From a checkpoint of a small sound classifier: log mel input.
Rows from block 4 of a small sound classifier, named by matrix and row number. Rows with one number belong to one neuron. Each number is 50 + 10 x the weight over its row's rms, rounded and kept within 0 to 99. All counts start at 0.
After each neuron's rows are labels from the 100 clips, of 14976, where the neuron reaches its largest size: "responds to" is what is common among them; "peak on" is the class under the peak. Only what is clearly more common there than usual is listed. The data: short pieces for a synthesised band: melody, chords, bass and drums.
# gate: first MLP gate (model.blocks.4.ff1.gate.weight, 640x160), inputs 0-53
# fc1: first MLP up (model.blocks.4.ff1.fc1.weight, 640x160), inputs 0-53
# fc2: first MLP down (model.blocks.4.ff1.fc2.weight, 160x640, transposed), outputs 0-53

gate.469:57 34 40 54 56 52 46 59 42 61 40 41 50 47 43 58 61 38 46 61 36 62 39 50 53 55 57 47 69 57 45 49 49 47 51 52 39 39 45 51 45 31 41 52 52 51 49 57 32 58 52 59 45 42
fc1.469:47 70 63 46 49 39 53 61 55 48 60 39 43 61 67 48 45 58 53 42 55 55 38 51 36 54 21 53 38 54 62 61 46 69 63 68 53 56 67 55 42 51 49 42 40 46 38 60 52 48 44 36 55 55
fc2.469:40 54 52 51 43 37 54 71 51 57 51 59 56 38 42 61 31 39 71 62 41 39 40 48 46 53 64 49 77 50 42 39 41 61 44 32 41 54 36 57 30 47 40 38 38 56 54 47 42 64 56 41 49 64
responds to: text has "noise"; thin (high-pass)
peak on: no chord

gate.232:47 46 37 51 58 49 52 58 41 39 61 51 54 62 47 45 73 41 42 39 53 48 61 47 42 58 50 59 53 35 33 65 65 46 46 43 47 58 29 57 37 75 61 65 55 54 45 42 50 42 54 32 55 44
fc1.232:48 53 39 33 34 65 51 56 56 52 56 50 46 50 39 60 66 39 75 71 47 58 63 57 51 45 27 37 58 53 50 47 32 46 53 63 71 59 56 50 38 56 50 53 55 63 49 49 31 44 48 66 45 42
fc2.232:55 40 49 49 54 61 50 41 49 53 22 50 26 53 36 50 60 54 36 83 50 50 73 42 47 51 49 58 58 48 54 59 50 44 55 46 47 48 66 57 42 58 49 56 73 58 47 56 66 53 43 48 52 43
responds to: vibraphone-like
peak on: no chord

gate.54:43 39 57 47 31 61 70 39 45 45 47 48 51 59 46 69 40 27 40 55 62 42 36 53 59 48 38 50 62 68 42 51 59 33 57 67 53 42 30 53 41 48 43 35 31 39 49 47 24 48 44 50 54 37
fc1.54:38 48 56 57 64 59 25 45 51 50 61 57 55 42 56 40 56 48 40 44 50 58 62 29 40 56 54 59 30 27 41 47 40 60 56 54 52 47 38 44 52 38 61 50 38 40 72 57 50 59 43 57 47 61
fc2.54:67 48 31 47 50 51 60 51 62 59 58 72 37 63 59 62 48 47 50 41 54 20 52 75 40 51 43 42 30 60 49 48 56 62 45 48 55 33 51 23 35 52 37 43 50 55 46 63 45 48 52 56 39 48
responds to: square lead; melody instrument: square lead
peak on: no chord

gate.11:37 35 55 60 63 63 63 56 57 56 61 53 42 47 61 50 42 44 50 55 48 52 53 37 38 56 47 63 50 49 42 50 47 46 52 38 46 51 41 36 32 51 41 57 39 27 64 43 48 62 48 50 61 41
fc1.11:63 59 37 39 43 42 41 49 42 47 44 38 58 57 32 41 50 56 57 53 45 48 44 55 56 42 49 36 46 50 57 46 53 66 44 57 46 49 66 63 65 47 61 54 52 71 39 64 56 42 57 57 31 63
fc2.11:43 49 55 57 55 60 51 53 45 44 60 49 52 42 31 66 45 53 53 53 58 57 50 55 59 38 49 47 54 42 37 51 45 39 31 48 39 66 55 99 44 70 65 49 54 52 55 43 47 46 42 34 60 56
responds to: marimba-like
peak on: no chord

gate.192:60 33 57 57 36 50 63 52 55 58 49 65 44 44 48 43 56 49 58 52 41 46 63 48 57 53 25 43 48 49 37 46 67 52 64 52 53 53 28 47 40 47 44 42 52 40 56 44 25 50 28 60 57 44
fc1.192:54 47 49 73 47 54 41 64 48 60 55 48 40 48 45 37 51 46 68 63 33 47 57 52 52 35 33 55 63 25 42 62 45 59 57 52 50 63 50 38 36 42 47 58 47 30 70 59 51 75 37 56 50 76
fc2.192:68 50 50 43 43 53 40 49 49 56 45 49 42 48 51 35 52 48 60 68 40 53 38 53 36 63 64 47 43 45 39 56 60 58 71 47 45 40 46 02 47 35 59 44 43 67 57 61 42 43 44 36 42 43
responds to: clarinet-like; melody instrument: clarinet-like
peak on: no chord

gate.340:38 33 49 54 47 46 60 44 51 41 64 45 40 40 51 67 61 48 40 50 52 47 55 39 55 46 43 70 59 34 55 49 32 44 31 44 49 60 56 30 39 52 44 48 37 39 58 31 55 56 44 41 46 39
fc1.340:37 37 56 45 63 68 62 50 48 42 60 50 44 55 64 48 56 57 35 35 58 51 48 37 18 43 59 62 48 53 50 49 55 37 62 38 55 59 43 38 43 47 42 54 44 32 62 39 40 54 58 44 65 28
fc2.340:57 32 40 46 60 39 55 58 53 54 63 52 49 63 71 31 51 61 49 39 62 56 52 54 37 52 51 46 41 59 73 55 60 63 67 34 71 46 47 01 54 45 45 61 55 43 49 49 47 50 60 65 47 46
responds to: marimba-like; melody instrument: marimba-like
peak on: no chord

gate.323:46 44 51 37 61 67 29 54 48 57 47 48 49 41 63 41 53 48 62 40 60 39 44 44 54 53 35 48 45 37 43 49 46 50 40 51 42 68 38 37 63 41 63 38 32 43 50 59 50 59 59 52 57 36
fc1.323:53 59 55 46 56 59 53 54 67 56 32 58 56 58 55 47 48 58 49 46 59 55 41 39 37 42 78 66 50 44 53 48 37 25 57 46 52 52 36 55 68 65 61 54 28 44 50 43 56 56 56 23 66 59
fc2.323:55 20 51 50 55 42 58 41 39 39 68 51 45 54 43 36 82 45 25 56 46 53 57 75 47 54 38 57 52 52 57 51 47 47 42 32 53 61 65 41 55 45 35 60 40 49 58 36 59 37 54 53 42 60
responds to: organ-like; melody instrument: organ-like
peak on: no chord

gate.471:58 37 40 33 44 42 44 38 24 54 32 43 46 49 47 42 68 70 55 61 48 41 54 46 58 50 45 49 43 44 42 56 53 36 52 40 41 41 54 49 53 61 66 44 70 54 54 43 46 45 42 38 69 45
fc1.471:54 32 47 44 42 55 52 34 24 50 27 55 53 49 48 49 66 32 55 58 41 46 61 52 57 59 36 61 68 42 34 35 69 28 58 54 43 34 62 57 58 42 73 43 42 52 49 47 40 42 44 31 48 46
fc2.471:47 42 55 38 56 71 48 28 59 43 55 59 53 49 38 64 52 37 44 56 33 56 51 48 32 53 45 64 48 41 45 68 47 47 57 65 27 63 46 40 64 47 50 57 57 37 61 48 45 26 28 47 57 52
responds to: organ-like; melody instrument: organ-like
peak on: no chord

gate.140:32 54 58 44 48 66 49 45 36 61 40 39 45 46 45 60 34 40 43 43 45 45 47 54 59 39 50 66 33 54 50 45 53 31 54 41 53 46 54 51 49 41 57 61 42 30 49 74 38 51 35 45 54 60
fc1.140:29 50 48 61 47 49 55 46 33 54 54 36 55 52 57 47 54 38 49 61 35 43 76 49 61 62 32 58 55 49 44 36 48 41 60 45 53 44 55 43 47 35 37 42 43 46 71 38 43 48 32 57 49 57
fc2.140:61 57 30 50 36 33 69 41 46 44 48 60 47 64 35 55 68 39 32 43 70 28 40 59 47 61 46 40 44 75 59 44 57 66 52 59 43 47 53 33 53 36 29 44 33 46 57 48 53 53 48 42 59 66
responds to: clarinet-like
peak on: no chord

gate.487:44 49 42 58 59 57 46 49 44 45 31 49 51 48 72 44 34 67 35 48 37 42 62 42 71 63 46 66 59 50 53 58 61 40 55 50 52 48 62 52 45 30 64 55 59 59 32 66 49 48 47 42 52 51
fc1.487:71 24 52 66 31 55 51 40 33 37 53 36 54 43 44 53 52 45 23 39 30 35 43 54 52 63 71 56 14 46 52 42 59 58 42 56 57 49 44 43 54 62 55 48 49 55 51 49 68 53 49 62 40 42
fc2.487:35 65 71 65 52 62 51 65 42 49 55 59 42 48 65 46 58 33 54 66 44 41 35 48 39 64 53 50 52 46 48 67 52 22 61 73 42 59 42 31 49 49 52 49 29 30 58 53 37 51 47 28 53 56
responds to: organ-like; melody instrument: organ-like
peak on: no chord